Weights of a small image super-resolution model.
Model: activation elu, widths [48, 96, 144].
Training: 6200 steps, batches of 128.
Data: trained on gratings and oriented noise at many angles and scales, 197500 training examples, 4.0 epochs.
Rows from block 2 of a small image super-resolution model, named by matrix and row number. Rows with one number belong to one channel. Each number is 50 + 15 x the weight over its row's rms, rounded and kept within 0 to 99. All counts start at 0. After the name is the row's rms in percent of the matrix's.
After each channel's rows are labels from the 100 images, of 14976, where the channel reaches its highest value: "strongest on" is what is common among them. Only what is clearly more common there than usual is listed. The data: gratings and oriented noise at many angles and scales. In brackets: how many of the 100.
# convs0: first 3x3 conv (model.mid.0.convs.0.weight, 144x144x3x3, standardized in use, each kernel summed), inputs 0-71
# convs1: second 3x3 conv (model.mid.0.convs.1.weight, 144x144x3x3, standardized in use, transposed, each kernel summed), outputs 0-71

convs0.87 105:41 46 41 28 35 44 57 44 46 51 51 54 40 46 61 41 56 42 39 50 32 43 61 33 67 51 43 62 43 50 38 36 57 62 58 30 65 67 31 54 57 41 49 65 60 30 57 47 17 12 33 11 60 30 93 52 77 69 55 50 55 60 49 36 48 49 68 39 60 49 70 58
convs1.87 084:77 48 35 26 31 73 23 57 57 44 62 52 56 47 54 58 58 35 43 55 56 16 52 52 59 62 56 41 65 22 59 62 85 31 56 44 52 23 32 47 35 54 62 26 64 73 39 45 44 25 80 68 30 64 30 47 68 63 37 51 32 53 39 45 54 46 33 65 54 44 50 58
strongest on: very coarse (46); windowed patch (43)

convs0.55 090:58 35 48 24 55 63 48 40 60 74 45 46 78 34 54 82 33 67 32 63 45 49 39 50 38 37 69 46 62 39 62 56 52 66 42 42 36 25 29 15 49 49 44 54 36 38 66 60 86 74 63 66 35 75 78 23 54 21 63 27 52 40 18 32 40 69 62 33 28 72 41 58
convs1.55 070:46 50 58 69 35 64 57 55 64 62 67 61 39 75 44 40 45 27 42 91 48 39 42 53 65 56 45 26 54 60 42 58 53 66 31 54 52 35 47 49 64 33 42 46 45 69 56 43 55 55 36 63 99 48 17 47 30 41 09 23 50 55 35 58 33 58 49 28 82 78 63 49
strongest on: low contrast (67); scale: fine (50); windowed patch (49)

convs0.56 078:59 40 69 25 66 66 47 34 46 34 62 41 48 30 47 38 32 48 72 45 43 30 37 51 47 57 54 55 38 61 41 48 47 25 48 76 29 35 26 67 58 64 65 33 37 28 60 43 34 38 31 28 35 37 30 43 27 31 40 18 51 58 57 20 73 55 56 32 47 36 63 50
convs1.56 097:48 28 37 48 33 27 48 50 36 31 53 53 41 56 60 56 49 31 43 35 75 37 36 57 55 63 43 52 50 19 62 47 51 56 66 68 45 59 33 35 33 33 46 43 59 36 56 56 73 52 66 56 48 62 28 45 68 43 60 48 31 38 19 37 65 43 52 68 28 87 15 86
strongest on: coloured (80); windowed patch (40)

convs0.128 093:49 53 45 16 62 78 47 47 42 94 65 69 74 36 59 81 63 72 53 54 58 53 68 50 50 60 52 49 63 36 43 37 68 55 45 52 54 41 48 29 46 52 48 43 53 69 63 63 76 83 62 69 21 72 63 56 55 25 39 29 53 48 39 22 49 44 58 45 53 63 49 53
convs1.128 096:50 82 58 46 79 57 62 77 26 64 51 48 46 62 39 36 31 63 26 24 71 50 35 60 40 61 68 60 53 66 40 54 58 38 63 64 37 40 25 55 41 43 36 50 58 26 58 47 41 58 30 43 78 38 30 53 62 30 54 29 49 39 55 75 67 36 38 30 69 67 33 43
strongest on: very coarse (57); kind: windowed patch (41)

convs0.54 108:39 59 54 61 55 30 56 73 57 76 29 59 68 54 37 75 53 69 44 62 65 65 45 64 49 63 60 31 36 23 48 33 43 49 41 13 43 54 61 52 55 30 38 48 57 53 55 83 60 77 50 61 48 61 95 47 43 63 54 37 36 64 25 74 60 59 39 41 51 54 49 55
convs1.54 113:65 30 52 57 32 47 32 30 64 57 56 46 80 48 30 57 72 39 68 82 21 55 76 59 60 08 42 54 54 68 33 37 48 56 37 40 45 61 57 39 59 62 55 77 55 60 32 63 28 19 39 55 46 53 59 35 43 70 54 61 46 72 73 45 39 69 57 42 46 00 79 38
strongest on: very coarse (48); windowed patch (39)

convs0.132 142:28 56 41 17 61 52 46 32 39 53 66 58 52 31 26 41 67 50 71 52 41 54 45 52 54 43 16 38 35 66 51 45 61 56 48 49 51 50 39 53 60 67 43 48 42 51 36 49 37 49 37 48 41 28 70 58 52 57 60 24 57 65 59 23 54 51 77 26 66 66 48 72
convs1.132 100:64 63 40 62 54 46 52 53 37 45 38 28 67 49 40 57 48 38 34 60 47 51 91 68 62 61 53 54 58 39 37 69 51 31 60 41 30 22 39 26 26 24 39 29 60 49 38 55 39 44 47 59 13 54 35 45 36 23 59 33 46 46 29 54 48 28 19 63 51 60 27 85
strongest on: coloured (94); very coarse (47)

convs0.32 131:51 55 35 37 41 46 41 53 62 80 52 54 73 51 44 75 55 77 29 70 60 42 54 64 64 64 55 50 39 23 61 43 41 58 51 20 55 49 65 33 65 35 49 50 52 57 50 75 70 73 49 73 47 68 86 52 52 47 70 62 32 52 31 76 49 49 59 60 51 48 54 59
convs1.32 131:71 35 46 54 38 58 28 31 58 50 54 57 61 21 54 46 53 56 63 70 34 41 42 55 59 29 48 45 52 43 51 48 55 50 43 53 57 49 51 57 68 87 64 65 57 71 39 44 29 24 70 48 03 75 45 33 45 59 41 53 72 65 86 59 49 89 82 36 59 00 70 25
strongest on: very coarse (64); windowed patch (58)

convs0.59 099:37 51 56 44 54 57 58 62 48 85 45 60 79 31 41 61 62 66 55 50 48 40 40 40 63 53 52 47 35 15 43 42 47 58 58 31 52 60 32 37 62 57 52 40 43 59 41 74 78 88 42 49 23 52 82 38 42 33 45 12 42 40 20 32 57 67 55 16 53 59 50 58
convs1.59 098:57 33 41 61 30 37 40 32 44 43 53 43 89 65 46 70 52 30 49 40 37 38 41 66 60 32 48 71 35 56 58 60 54 31 75 44 57 46 43 13 48 51 29 44 70 62 14 53 51 20 48 66 57 64 16 57 53 47 41 46 41 67 40 37 53 56 61 60 35 40 61 57
strongest on: coloured (82); stripes at 0 degrees (27)

convs0.25 084:59 52 54 52 59 48 53 54 56 67 44 27 43 42 62 75 63 59 18 67 37 50 46 62 50 41 58 61 79 52 54 54 42 41 34 25 48 51 31 27 26 32 52 63 36 52 53 56 78 61 35 54 21 67 40 45 46 42 54 37 55 40 31 24 32 58 59 40 50 71 32 48
convs1.25 097:37 74 69 58 77 09 56 57 64 40 34 48 53 64 48 48 57 41 68 81 58 45 70 57 65 56 60 69 51 67 45 68 49 60 26 31 43 11 68 67 53 55 35 33 58 38 52 66 51 68 47 73 65 45 48 59 34 19 39 14 42 39 23 61 39 38 39 22 57 66 68 46
strongest on: low contrast (79); windowed patch (58)